{
  "arch": "convnext",
  "model": "sound classifier",
  "dataset": "short made-up English sentences, spoken by a formant synthesiser in many voices",
  "train_examples": 26041,
  "noise_aug": 0.01,
  "n_mels": 40,
  "hop_length": 160,
  "input": "mfcc",
  "spec_augment": false,
  "win_length": 400,
  "targets": ["voice"],
  "num_classes": 4,
  "norm": "layernorm",
  "activation": "relu",
  "moe": "soft",
  "num_experts": 8,
  "moe_every": 1,
  "expert_mlp_ratio": 0.5,
  "slots_per_expert": 2,
  "shared_expert": false,
  "subsampling": 4,
  "layers": 10,
  "width": 384,
  "kernel_size": 5,
  "loss": "binary_cross_entropy",
  "optimizer": "adamw",
  "lr": 0.00093,
  "beta1": 0.9,
  "beta2": 0.999,
  "eps": 1e-08,
  "grad_clip": 1.0,
  "steps": 26800,
  "batch_size": 64,
  "epochs": 65.9,
  "lr_schedule": "wsd",
  "decay_fraction": 0.4,
  "final_lr_fraction": 0.05,
  "warmup_steps": 530,
  "weight_decay": 0.05
}
Rows from block 4 of a small sound classifier, named by matrix and row number. Rows with one number within an expert belong to one neuron, the router's apart. Each number is 50 + 15 x the weight over its row's rms, rounded and kept within 0 to 99. All counts start at 0.
Before each expert's rows are labels from the 100 clips, of 14976, where the router gives the expert most weight on average: "top examples" is what is common among them. Only what is clearly more common there than usual is listed. The data: short made-up English sentences, spoken by a formant synthesiser in many voices.
# router: slot weights (model.blocks.4.mlp.router.weight, 16x384), inputs 128-255
# up: expert up (model.blocks.4.mlp.up, 8x192x384), inputs 128-255
# down: expert down (model.blocks.4.mlp.down, 8x384x192, transposed), outputs 128-255

# expert 0
top examples: reverberation; voice: deep voice; white noise
router.0:42 39 36 52 55 46 55 29 52 49 60 46 37 21 56 46 20 50 71 66 52 78 47 53 40 54 45 22 58 64 44 37 44 53 44 38 44 21 47 69 68 55 45 34 51 42 45 65 53 53 34 78 42 52 43 29 38 78 51 28 65 63 39 55 70 54 38 56 28 51 32 45 65 57 42 33 63 47 64 71 79 37 51 48 63 60 79 85 49 94 60 49 32 51 19 38 47 91 48 38 77 37 58 42 34 69 44 66 66 76 59 61 39 38 50 28 54 59 44 57 27 25 33 52 28 51 50 71
router.1:57 62 38 52 70 62 43 62 52 57 52 47 41 30 52 48 17 49 90 44 54 57 63 64 46 44 53 50 58 69 55 28 29 92 52 41 13 37 56 60 39 44 44 55 80 60 59 44 42 72 37 57 54 44 44 51 26 46 60 07 60 45 58 67 68 18 63 51 38 45 83 48 73 50 54 46 46 55 64 61 64 26 57 75 38 53 35 73 64 28 68 58 53 49 19 53 65 88 40 33 68 47 36 54 41 47 51 43 49 82 52 69 68 64 86 35 87 58 54 47 60 54 49 49 64 60 47 91
up.0:40 50 54 54 45 49 49 35 51 56 27 59 48 60 36 37 72 57 35 70 32 40 59 27 66 51 44 48 24 41 47 71 36 16 66 83 51 69 57 66 44 76 32 75 29 77 37 39 66 24 58 57 67 53 44 42 70 33 63 47 55 42 56 21 37 34 41 68 69 75 55 40 24 31 34 61 39 59 58 72 20 54 53 37 93 52 35 62 50 20 53 38 55 47 70 46 45 38 53 59 38 66 70 51 60 03 30 31 21 29 37 32 24 44 49 77 54 22 65 44 66 67 57 68 51 38 78 07
down.0:37 65 73 36 42 35 15 41 38 66 65 61 47 45 35 59 71 53 64 32 54 39 26 55 51 59 67 62 35 47 57 43 34 53 36 54 57 65 48 61 57 83 38 59 31 50 88 87 70 35 67 58 56 54 58 45 48 59 83 51 47 35 31 98 87 23 33 56 54 68 60 46 44 60 49 55 26 61 57 55 42 27 41 21 58 10 61 65 75 37 59 47 70 27 66 54 20 39 39 73 45 54 38 48 60 81 62 76 76 17 32 69 57 50 71 46 54 43 54 59 49 44 39 50 58 41 76 52
up.1:62 80 64 69 40 59 30 32 41 55 29 67 52 45 59 48 80 48 44 48 34 51 62 35 69 44 59 60 21 36 39 74 65 39 57 64 51 75 40 54 37 49 46 68 41 58 31 57 55 68 35 49 69 43 30 48 74 48 41 64 25 31 69 24 33 61 57 52 59 83 81 60 12 50 47 61 40 26 61 48 23 40 50 39 57 51 50 55 38 21 48 44 49 54 80 53 73 36 51 73 49 19 40 59 84 55 46 42 50 27 34 50 50 24 52 68 40 28 84 48 52 59 60 87 66 49 58 26
down.1:43 49 80 35 45 49 38 67 35 45 62 41 54 32 57 51 48 51 49 32 62 41 29 74 54 31 71 71 37 44 32 57 41 35 29 50 51 74 46 58 33 48 55 25 48 58 86 57 85 17 75 40 69 41 51 61 49 62 62 32 64 50 48 48 78 20 46 54 54 63 68 64 53 70 29 47 37 60 46 64 47 60 51 12 44 22 78 79 60 19 61 48 36 47 63 34 44 39 71 49 52 62 21 39 56 82 69 48 76 43 50 66 75 61 53 68 48 63 52 74 78 40 43 54 58 50 50 64
up.2:64 82 74 51 65 42 76 85 64 28 44 47 71 61 56 54 57 36 41 58 53 08 55 56 67 51 51 67 18 40 49 24 57 45 52 56 45 74 29 49 47 24 48 65 43 39 64 51 53 54 70 27 46 29 50 65 59 37 72 68 53 43 63 34 48 63 56 56 57 48 48 53 24 39 42 49 21 40 54 34 29 37 47 61 47 48 22 24 41 44 55 54 82 57 55 45 52 25 49 58 45 62 44 65 37 60 44 02 43 62 60 41 44 39 42 48 43 42 80 62 74 61 62 47 70 39 67 35
down.2:60 40 32 52 36 66 33 46 25 45 65 44 66 27 53 59 64 55 41 52 60 26 40 27 65 32 54 67 50 45 47 39 56 16 43 75 74 43 67 62 42 66 57 64 56 58 34 55 59 51 55 33 49 36 36 20 49 46 53 35 93 24 56 34 55 37 33 49 50 65 46 57 51 72 65 47 29 67 47 30 42 59 38 48 30 62 46 51 62 47 76 44 43 43 39 44 29 25 19 84 49 35 45 70 74 43 32 38 64 46 36 41 74 75 67 58 51 40 10 61 72 27 73 56 43 65 74 39
up.3:32 64 66 51 45 44 27 63 39 12 53 84 40 47 43 46 65 41 70 84 62 46 50 46 66 56 60 96 51 37 44 49 72 79 51 62 44 62 42 70 45 83 15 63 41 42 69 29 42 40 72 25 42 38 58 55 62 08 52 90 28 36 29 34 56 38 62 64 59 38 85 40 29 48 50 65 31 64 64 58 36 44 42 46 32 40 50 35 34 45 55 33 60 69 46 32 28 41 36 52 54 36 40 53 54 26 39 52 45 64 34 69 45 44 48 47 52 47 95 45 48 46 51 28 57 53 36 65
down.3:63 59 28 39 49 37 84 23 17 51 65 35 62 51 36 28 59 48 37 85 56 40 46 59 45 25 50 99 67 44 64 60 52 33 34 61 32 30 77 64 53 50 52 49 57 67 74 65 66 48 40 35 60 42 43 52 36 65 56 48 63 25 46 30 27 24 62 52 33 26 68 34 74 48 50 41 16 14 26 31 44 45 57 43 32 49 40 59 60 65 55 29 29 64 54 46 38 44 62 53 46 43 42 30 39 17 60 41 44 67 28 44 63 51 46 56 52 49 45 53 55 23 52 71 45 67 46 01
up.4:68 30 61 77 40 51 30 43 24 60 65 66 51 49 70 46 61 73 48 39 48 45 60 70 65 75 71 49 40 52 62 59 51 31 51 45 44 56 49 41 74 53 17 88 51 59 34 56 27 32 68 27 87 57 56 59 57 46 55 39 25 66 76 66 47 35 51 51 56 49 78 72 51 49 74 75 69 40 43 68 43 41 41 61 59 29 46 29 45 27 58 45 53 54 73 72 63 56 80 61 12 59 22 55 57 37 41 28 49 57 16 53 54 70 48 66 71 23 52 45 76 70 61 63 66 46 66 35
down.4:54 13 32 46 36 48 35 42 87 46 41 48 37 67 36 48 57 68 73 25 43 49 55 65 39 49 34 35 41 48 51 57 58 53 86 49 44 33 52 29 63 72 25 64 61 61 06 64 64 54 52 55 60 79 29 65 59 45 59 72 53 60 81 29 57 65 44 50 44 20 47 57 45 52 37 75 50 25 55 52 62 35 56 43 52 54 26 43 53 59 54 62 45 46 50 56 50 64 27 34 31 71 54 62 55 58 29 57 32 42 40 54 43 35 36 41 34 37 55 44 36 59 32 36 69 60 44 48

# expert 2
top examples: voice: low voice; whispered
router.4:59 61 60 62 42 52 60 54 48 47 46 48 35 76 51 38 53 39 72 49 45 41 48 48 50 62 41 17 44 65 53 35 37 49 54 09 52 70 52 52 30 39 24 65 49 55 69 38 43 41 36 45 43 57 56 26 66 32 60 63 34 41 33 79 62 40 81 42 55 27 63 50 45 56 18 40 43 60 17 65 31 25 58 69 44 48 13 63 58 51 53 32 41 34 56 44 51 49 48 63 54 56 68 39 11 66 51 38 56 63 71 48 34 46 37 17 46 77 43 45 74 38 43 48 91 47 54 36
router.5:66 66 53 60 64 52 44 61 52 49 35 45 53 69 28 41 42 43 97 28 64 38 51 50 53 71 15 30 45 62 39 15 51 62 64 24 41 58 45 50 44 35 34 64 66 50 68 30 51 31 34 55 47 60 53 53 52 52 61 70 36 56 41 80 42 27 74 47 55 24 77 48 49 32 12 40 70 60 28 42 47 30 41 48 24 52 37 69 49 51 50 33 57 28 42 56 43 54 62 49 45 64 56 38 22 62 56 47 66 46 62 65 40 50 55 20 74 62 62 46 67 63 51 43 80 32 55 08
up.0:34 73 82 58 28 50 35 46 65 39 49 72 48 50 64 43 65 56 43 76 59 58 67 40 58 43 44 50 16 46 53 80 49 00 43 82 44 61 27 32 59 45 67 60 33 36 41 59 36 55 39 35 37 66 75 62 70 31 46 78 57 50 33 34 47 81 52 54 49 58 66 55 28 48 43 63 46 67 45 65 23 80 23 48 85 09 38 32 63 26 58 39 49 50 60 50 57 51 64 60 32 45 63 52 44 50 63 45 44 00 61 30 21 53 28 49 45 38 28 29 19 31 63 20 71 34 64 42
down.0:60 35 68 45 49 46 72 49 20 52 61 36 39 70 53 26 68 71 44 42 46 35 52 49 21 45 36 63 28 45 43 35 40 49 52 31 79 68 44 32 30 32 38 37 42 22 88 61 54 57 47 46 39 33 84 50 59 44 65 83 40 48 18 67 45 55 58 60 68 57 31 43 60 68 35 61 30 34 33 60 31 47 19 32 72 35 19 33 38 70 45 55 47 64 54 38 34 37 57 40 77 39 27 68 38 53 66 40 71 34 51 35 36 27 32 59 40 46 45 58 84 60 52 33 63 41 62 51
up.1:42 59 70 17 59 45 63 42 72 38 57 69 59 32 52 55 72 69 38 78 24 52 54 48 43 49 47 61 29 38 49 61 65 10 41 76 48 49 45 42 22 47 43 71 47 47 40 68 54 66 44 55 55 73 73 68 73 36 57 32 63 33 92 60 50 67 45 47 84 94 38 54 35 44 50 48 27 44 46 75 66 81 59 48 88 09 67 36 55 43 73 39 61 56 84 47 54 40 55 78 34 34 61 57 57 42 46 53 34 42 49 50 24 18 31 76 45 35 61 33 69 71 61 63 41 48 35 47
down.1:57 56 58 67 53 57 45 57 24 54 58 55 61 46 78 51 54 40 57 28 42 30 45 43 48 37 53 55 49 52 16 45 40 33 57 41 84 70 44 64 39 55 35 47 37 34 79 37 39 57 38 64 44 49 25 55 64 56 60 43 62 47 72 58 38 30 34 30 58 46 60 43 44 42 43 45 59 93 78 55 49 63 47 63 50 38 32 46 57 77 52 57 35 55 43 48 52 74 45 38 69 36 48 17 59 65 55 46 40 64 63 62 59 57 34 50 70 70 61 76 38 68 52 67 66 60 54 44
up.2:30 40 37 28 30 54 46 35 70 55 68 57 20 11 42 51 62 46 56 52 40 53 48 56 49 73 73 68 77 36 45 54 94 49 44 57 22 33 43 64 42 36 38 59 50 40 44 41 44 55 39 74 70 49 15 51 32 64 41 67 73 33 54 68 29 51 43 47 38 36 79 49 42 36 45 54 63 53 34 51 48 22 39 39 66 45 59 43 51 42 72 57 51 53 41 67 40 17 46 56 47 39 67 35 43 34 38 64 44 46 70 46 40 28 42 29 51 45 69 37 28 35 43 61 53 56 42 39
down.2:66 34 75 45 40 25 48 40 40 62 69 69 70 33 58 58 66 40 68 47 58 51 30 55 37 41 52 62 39 51 83 42 66 59 38 19 62 67 46 43 42 20 66 33 26 65 66 71 54 64 29 34 75 49 63 62 39 83 58 65 45 35 69 42 64 36 41 77 71 26 70 51 64 53 58 59 35 14 69 71 52 24 29 56 76 22 38 38 69 58 41 34 66 30 74 21 29 33 47 63 56 50 32 35 31 69 56 37 47 48 43 35 39 75 70 64 45 46 56 75 53 21 58 64 66 36 66 71
up.3:51 60 49 33 44 44 59 52 29 69 49 50 70 55 21 57 61 21 41 56 46 50 62 36 67 69 65 68 61 47 22 44 63 48 48 57 43 50 73 46 74 22 37 47 71 70 72 63 35 55 69 24 45 31 67 68 51 51 36 49 48 65 57 68 38 65 37 35 66 30 44 39 41 25 44 61 32 57 49 35 62 21 51 69 67 41 56 28 49 60 47 34 59 37 75 57 86 15 45 78 38 48 35 48 33 59 30 66 85 58 62 56 45 66 54 52 36 51 65 56 91 40 70 40 79 31 52 45
down.3:49 55 48 57 48 35 51 40 73 36 59 25 68 44 31 46 74 67 73 63 58 38 34 63 29 58 43 42 68 46 61 54 52 40 58 50 61 51 49 50 63 51 51 64 36 58 41 55 61 63 57 38 30 41 44 62 72 63 74 59 37 46 28 60 32 50 63 62 61 06 61 44 55 46 39 37 63 48 51 38 59 45 42 47 43 26 27 43 44 50 38 55 23 50 73 39 56 45 74 35 49 52 43 55 32 33 42 36 63 45 35 56 59 53 52 51 62 56 15 31 72 26 49 38 28 33 46 26
up.4:50 70 61 44 55 48 31 54 42 49 46 19 73 57 65 37 73 69 66 61 57 61 33 35 52 54 28 86 45 31 65 52 53 44 42 72 59 53 57 29 40 43 58 62 51 52 80 57 69 54 30 11 07 54 58 62 56 60 56 61 45 41 45 41 47 35 00 37 54 51 60 44 39 60 43 51 31 35 40 56 50 60 60 48 76 50 69 43 59 45 52 35 58 68 78 63 85 29 68 47 53 42 51 33 67 55 42 48 49 55 54 40 42 63 35 50 30 56 62 41 70 45 63 42 67 39 46 27
down.4:55 75 46 51 30 76 46 62 65 49 47 46 64 38 50 45 52 69 56 45 16 75 71 54 33 53 34 31 31 50 56 61 52 79 60 48 44 52 55 68 68 87 29 50 66 59 31 56 41 68 81 36 51 59 63 63 49 70 67 84 43 67 42 58 28 75 50 67 46 60 32 30 14 42 42 48 73 36 44 60 71 26 70 52 41 50 38 40 29 65 64 34 34 23 42 30 52 40 62 34 26 38 61 69 86 50 36 69 39 42 57 35 41 45 51 54 57 38 45 41 48 35 36 52 31 56 48 61

# expert 7
top examples: voice: low voice
router.14:58 72 15 53 60 43 59 26 31 48 45 22 68 81 37 50 75 56 69 27 41 79 40 65 38 76 54 64 55 63 64 48 36 38 53 51 63 56 49 48 48 16 83 49 32 50 36 63 84 27 56 07 64 44 69 50 43 21 31 27 22 59 40 64 46 70 67 37 39 62 53 67 43 28 56 35 47 40 79 56 61 41 42 36 61 32 65 83 50 33 31 49 53 65 46 49 50 55 37 60 33 61 59 38 40 51 48 76 69 78 71 69 41 51 27 37 21 44 72 42 63 55 65 69 26 51 48 33
router.15:38 41 09 53 49 67 64 56 45 47 56 35 49 56 65 50 42 34 79 48 55 66 53 59 67 69 64 50 36 21 60 54 22 43 56 43 47 55 49 53 00 45 54 50 46 62 50 57 52 42 56 36 79 48 52 43 68 35 48 27 46 51 44 58 47 55 44 61 35 48 65 64 34 53 55 45 31 43 81 38 47 15 29 37 67 49 29 63 54 31 22 66 55 41 63 68 48 59 48 36 52 32 60 52 33 50 46 35 65 51 68 57 62 53 50 37 46 44 71 48 42 44 41 43 67 58 52 38
up.0:52 56 62 49 52 53 48 48 61 53 37 68 37 46 40 56 53 58 01 46 49 27 54 35 37 40 36 55 35 56 43 35 71 41 44 72 42 50 48 39 54 48 65 69 55 47 45 52 57 67 58 36 50 67 51 58 61 84 38 63 65 52 72 50 44 69 50 40 82 54 06 69 81 60 43 80 53 49 35 35 37 64 53 54 85 41 53 31 47 71 87 22 48 54 72 68 46 46 67 70 49 72 56 50 57 36 65 49 46 33 06 50 66 63 62 58 55 44 42 62 52 55 72 50 66 47 66 61
down.0:49 72 51 39 55 63 36 35 66 43 37 30 61 74 32 37 35 63 40 41 51 32 63 43 52 46 53 43 76 90 21 43 52 52 59 40 74 54 49 57 36 62 71 49 59 48 61 52 29 41 33 49 30 51 61 54 50 41 76 53 51 74 53 61 32 35 47 68 33 61 66 52 57 47 26 59 71 81 60 67 52 13 51 72 40 07 62 56 71 62 60 49 46 34 28 57 55 61 15 49 43 43 59 25 65 50 55 80 38 66 53 49 81 47 59 57 58 67 41 47 48 52 90 57 51 46 57 49
up.1:41 80 44 43 39 54 46 38 62 65 39 35 25 37 57 52 68 52 32 24 58 30 54 13 15 46 39 49 24 45 42 61 56 37 51 36 81 12 52 52 64 66 74 55 39 62 52 49 43 43 49 46 58 71 59 44 57 61 43 49 24 36 45 51 21 22 89 24 65 52 29 39 69 50 44 65 57 63 54 61 61 71 19 58 56 57 68 70 58 66 56 51 49 66 33 46 51 36 70 41 64 64 45 50 70 77 46 80 63 36 37 48 14 61 62 52 22 59 01 71 65 45 40 40 27 33 47 43
down.1:53 51 65 25 62 59 64 48 56 65 50 55 41 48 41 37 11 72 65 54 27 35 34 63 37 42 67 47 53 57 21 44 55 70 56 65 17 61 37 60 18 57 48 59 20 55 47 59 47 73 06 63 25 53 55 69 68 44 39 80 45 40 46 49 50 38 58 53 65 67 72 45 53 52 38 49 51 76 59 64 77 33 42 49 65 20 45 45 40 50 79 39 49 22 50 54 60 66 46 40 51 50 50 42 70 68 64 64 50 52 57 46 37 48 56 34 57 56 52 46 39 44 41 46 57 32 28 48
up.2:60 53 41 53 44 74 56 31 20 31 49 68 56 53 37 49 32 54 27 62 53 51 54 35 21 43 51 68 51 51 50 44 57 34 37 33 31 47 49 42 92 65 43 55 47 62 38 37 24 76 74 50 38 54 49 45 52 29 39 62 55 43 42 54 59 46 62 27 78 44 38 75 62 65 59 62 68 56 19 54 57 50 52 33 36 29 39 22 49 40 49 48 31 55 20 23 50 64 69 33 61 45 66 81 69 60 38 45 58 57 35 66 74 42 68 54 71 66 80 49 48 47 51 41 50 30 57 70
down.2:45 29 37 42 48 29 47 33 66 45 45 41 39 59 37 48 45 62 75 42 59 30 39 77 00 32 36 57 60 52 33 36 35 49 60 37 43 76 47 66 46 24 66 42 31 53 46 54 18 71 35 60 42 38 41 71 56 63 52 69 37 32 54 45 27 38 50 37 39 39 58 45 63 49 47 56 53 54 75 57 69 27 51 50 55 37 33 36 71 68 44 50 71 19 65 43 34 72 35 43 53 53 32 21 66 65 77 45 25 64 63 26 46 63 49 51 42 36 57 41 64 64 36 63 82 39 50 42
up.3:55 58 45 67 50 73 60 27 42 65 56 57 37 40 45 58 52 81 42 40 65 52 44 45 53 32 60 39 63 46 60 52 73 49 57 34 48 73 53 42 53 17 46 27 59 62 66 60 55 60 46 64 55 54 69 66 40 60 63 43 35 60 50 53 36 53 85 55 91 58 52 67 58 60 45 80 59 36 42 44 68 56 63 60 68 51 93 48 35 71 82 62 50 78 42 68 77 59 69 56 79 40 54 66 66 62 54 43 50 60 00 40 47 53 64 67 59 42 00 55 70 39 47 51 36 40 56 62
down.3:50 54 48 42 59 36 56 34 54 41 51 60 32 65 46 72 29 51 43 45 53 26 48 55 21 31 37 80 36 75 36 47 38 33 60 72 48 42 66 67 46 59 46 50 35 29 68 44 28 42 38 73 51 51 45 49 54 69 47 61 40 41 68 44 48 00 36 42 44 26 48 63 54 42 45 49 42 83 66 37 59 51 56 25 37 42 26 18 63 49 54 24 54 58 37 58 23 57 20 34 58 37 42 39 59 62 70 28 47 46 44 51 29 65 37 51 41 63 69 73 49 58 44 55 65 44 43 52
up.4:54 50 64 46 40 59 74 56 71 60 37 56 51 72 61 51 61 76 16 63 45 46 28 43 44 40 45 71 16 47 24 31 62 54 45 50 44 29 44 48 41 41 45 58 45 44 25 60 46 41 78 87 72 72 65 62 65 53 52 73 76 32 75 44 30 44 67 60 70 51 26 68 63 27 21 61 31 45 16 61 25 65 28 45 63 45 68 24 49 42 79 36 54 60 55 62 66 41 64 62 56 48 38 61 73 41 48 63 49 61 18 42 68 56 61 67 62 51 58 47 69 50 67 31 41 36 75 33
down.4:66 74 39 75 42 59 31 60 46 34 43 41 58 56 65 44 55 32 35 46 58 43 68 43 64 34 43 44 77 65 16 71 55 51 59 38 63 52 40 31 39 59 65 15 39 48 60 34 27 59 34 44 35 49 21 34 69 66 57 54 39 63 55 42 23 46 61 45 42 43 80 59 37 39 49 12 41 99 33 61 74 54 42 57 45 37 55 39 59 68 68 35 65 74 26 56 52 54 55 27 62 20 40 25 85 47 78 64 44 61 49 53 62 47 41 51 55 56 46 60 68 62 66 47 33 33 48 46

# expert 4
top examples: voice: low voice; intonation: flat; whispered
router.8:29 56 57 32 64 47 54 42 54 72 37 42 55 43 65 69 39 48 50 65 56 56 52 31 43 39 37 71 25 75 51 45 67 36 63 33 32 37 47 76 70 63 69 46 40 53 47 71 54 55 17 46 52 90 26 49 61 58 16 67 52 47 28 43 46 72 61 55 18 58 45 65 69 55 40 54 50 47 20 38 63 68 30 64 79 40 37 61 58 58 67 53 65 67 57 46 26 62 42 21 27 53 61 65 44 77 48 71 57 24 70 58 65 38 67 11 87 88 40 59 20 56 43 41 44 37 54 65
router.9:54 61 54 40 62 51 58 60 47 56 31 50 30 50 50 41 57 44 64 55 58 48 43 40 49 35 59 45 46 58 69 21 61 45 31 48 23 73 41 49 77 60 33 79 43 52 13 72 52 48 37 52 28 72 24 44 54 34 32 49 70 41 69 52 33 49 73 64 19 66 35 59 69 48 35 52 59 39 17 50 65 34 26 78 67 20 34 65 57 51 56 57 68 52 53 39 59 51 36 84 37 67 73 65 74 68 60 13 59 69 75 60 27 42 47 23 87 54 07 49 46 45 64 50 78 67 34 51
up.0:49 56 92 86 36 70 76 62 74 58 28 61 42 39 40 62 43 42 36 38 44 49 42 67 39 27 35 61 48 67 71 24 56 31 67 53 63 83 47 55 84 36 71 64 54 60 45 68 28 62 67 73 57 57 68 51 44 48 53 54 66 33 51 28 74 74 75 63 61 80 42 51 56 53 37 43 48 49 51 66 48 79 59 67 29 55 32 47 61 64 29 62 48 63 38 51 52 53 45 39 56 58 59 70 73 60 56 37 52 57 52 36 29 24 31 54 58 58 27 40 29 48 67 32 52 57 47 68
down.0:67 80 77 58 41 60 47 43 34 69 86 73 60 48 98 57 42 38 56 38 41 34 44 63 37 58 24 71 43 22 53 52 54 50 62 21 24 61 62 30 37 53 64 56 46 52 55 58 50 50 44 40 72 52 53 55 59 60 40 43 72 56 67 72 53 31 31 57 63 63 80 62 39 57 44 79 42 28 53 62 49 38 69 52 64 06 66 55 71 47 35 25 55 53 60 36 34 45 10 52 40 43 52 42 47 64 56 43 52 69 33 45 50 51 84 38 38 48 38 72 67 50 57 47 60 26 53 59
up.1:39 57 16 60 45 64 22 53 32 45 54 35 55 36 48 52 53 34 58 65 42 91 52 48 60 75 51 52 37 42 27 47 59 61 74 48 37 34 43 57 27 70 53 61 41 50 36 44 77 54 30 62 41 51 29 64 47 33 53 52 61 35 42 81 42 40 41 26 44 33 54 42 48 42 42 50 51 37 49 47 60 30 47 51 58 48 45 74 34 47 86 46 38 29 40 43 66 19 55 44 44 92 59 56 47 24 55 99 61 47 62 52 55 39 62 52 54 63 48 42 56 42 35 99 51 50 51 12
down.1:54 47 15 47 63 25 49 41 63 33 74 34 75 33 40 55 55 69 72 57 49 79 55 58 65 38 70 46 34 61 51 42 59 71 41 70 56 50 56 53 50 71 14 74 54 85 64 56 41 68 60 34 33 51 52 45 47 68 38 46 36 30 34 58 35 72 60 71 82 62 57 68 41 46 83 43 51 65 53 39 44 41 74 58 34 67 43 68 54 61 81 51 46 11 55 38 54 39 71 42 49 44 55 40 71 39 49 48 26 29 47 51 49 57 57 68 42 68 65 50 75 19 43 74 50 52 49 61
up.2:39 65 17 27 34 58 66 47 39 61 72 42 27 20 62 42 46 47 37 45 62 69 55 64 43 56 71 19 61 36 52 69 20 52 48 47 77 46 64 54 24 59 61 26 39 59 71 74 53 43 62 61 60 76 89 39 28 49 77 28 36 41 34 67 65 38 65 46 54 50 64 37 25 55 61 45 36 57 60 34 52 38 47 53 63 55 39 25 55 39 31 42 49 23 26 48 55 81 39 58 42 39 36 33 40 49 50 39 55 50 00 45 43 56 25 86 46 50 36 54 46 47 54 53 43 69 42 48
down.2:51 69 36 49 54 61 52 54 62 41 54 41 37 69 69 50 32 33 27 58 54 55 41 22 66 44 66 38 46 63 29 70 51 50 57 57 43 49 55 52 51 22 53 52 58 43 36 54 51 55 43 60 42 74 35 34 61 55 62 19 71 65 61 54 45 53 40 44 26 76 35 50 58 55 58 39 56 99 44 47 43 46 55 44 27 26 74 55 53 60 64 47 30 58 35 66 47 54 45 50 47 44 75 60 08 50 57 51 46 43 53 67 47 43 46 43 58 45 36 65 85 63 60 49 37 57 47 52
up.3:32 59 31 40 61 36 67 50 55 54 59 37 54 70 46 55 29 55 42 29 39 47 59 56 29 63 37 58 26 34 26 79 49 49 53 33 57 28 49 68 43 57 81 51 66 69 62 57 46 59 46 22 31 47 46 34 54 80 31 72 46 34 60 34 53 53 32 44 55 38 18 57 52 59 64 26 45 34 30 45 34 84 64 54 28 60 57 44 42 60 65 37 43 67 52 51 40 19 22 50 40 49 51 60 37 59 65 84 45 36 78 84 38 62 61 41 42 69 50 53 83 51 41 43 41 53 45 50
down.3:59 25 69 45 45 30 43 49 53 41 57 31 60 40 70 44 57 58 55 25 49 25 55 51 71 49 62 49 60 47 07 35 65 28 58 59 58 51 51 41 40 21 61 54 46 67 61 59 54 68 51 32 31 29 51 35 48 53 59 48 30 55 44 66 52 44 47 56 55 36 65 46 47 47 40 37 58 99 54 40 49 43 48 53 43 48 40 45 46 40 47 51 55 61 51 44 54 42 60 25 52 70 58 39 34 48 61 42 51 52 40 57 66 49 36 50 55 67 56 46 60 35 54 49 41 45 52 41
up.4:56 46 32 63 40 41 50 31 55 49 60 76 25 32 26 68 60 56 74 50 48 51 35 57 62 74 49 64 40 55 30 87 74 65 36 48 27 31 69 74 36 63 52 65 20 34 56 52 67 48 24 57 26 42 40 65 41 65 38 72 62 15 63 50 48 53 54 46 33 35 43 39 39 41 24 57 59 67 29 64 28 21 53 68 70 13 29 39 43 40 69 58 46 52 41 35 58 25 37 56 37 59 66 44 61 26 66 72 24 35 59 65 27 41 33 37 64 39 43 46 70 50 49 49 49 57 40 48
down.4:64 55 46 28 28 39 57 37 55 58 66 71 65 34 51 69 30 43 35 65 29 66 42 19 76 34 23 61 34 81 62 66 65 57 44 47 43 45 59 50 70 42 42 43 72 66 47 61 30 35 57 30 69 74 15 50 40 67 58 65 69 47 71 23 40 49 31 72 44 50 31 37 41 49 61 58 53 35 47 49 63 55 58 65 29 44 56 71 65 77 51 30 46 40 44 30 31 34 54 47 37 65 64 53 18 70 26 57 41 57 59 29 28 62 37 63 43 40 51 72 57 37 44 65 61 77 68 67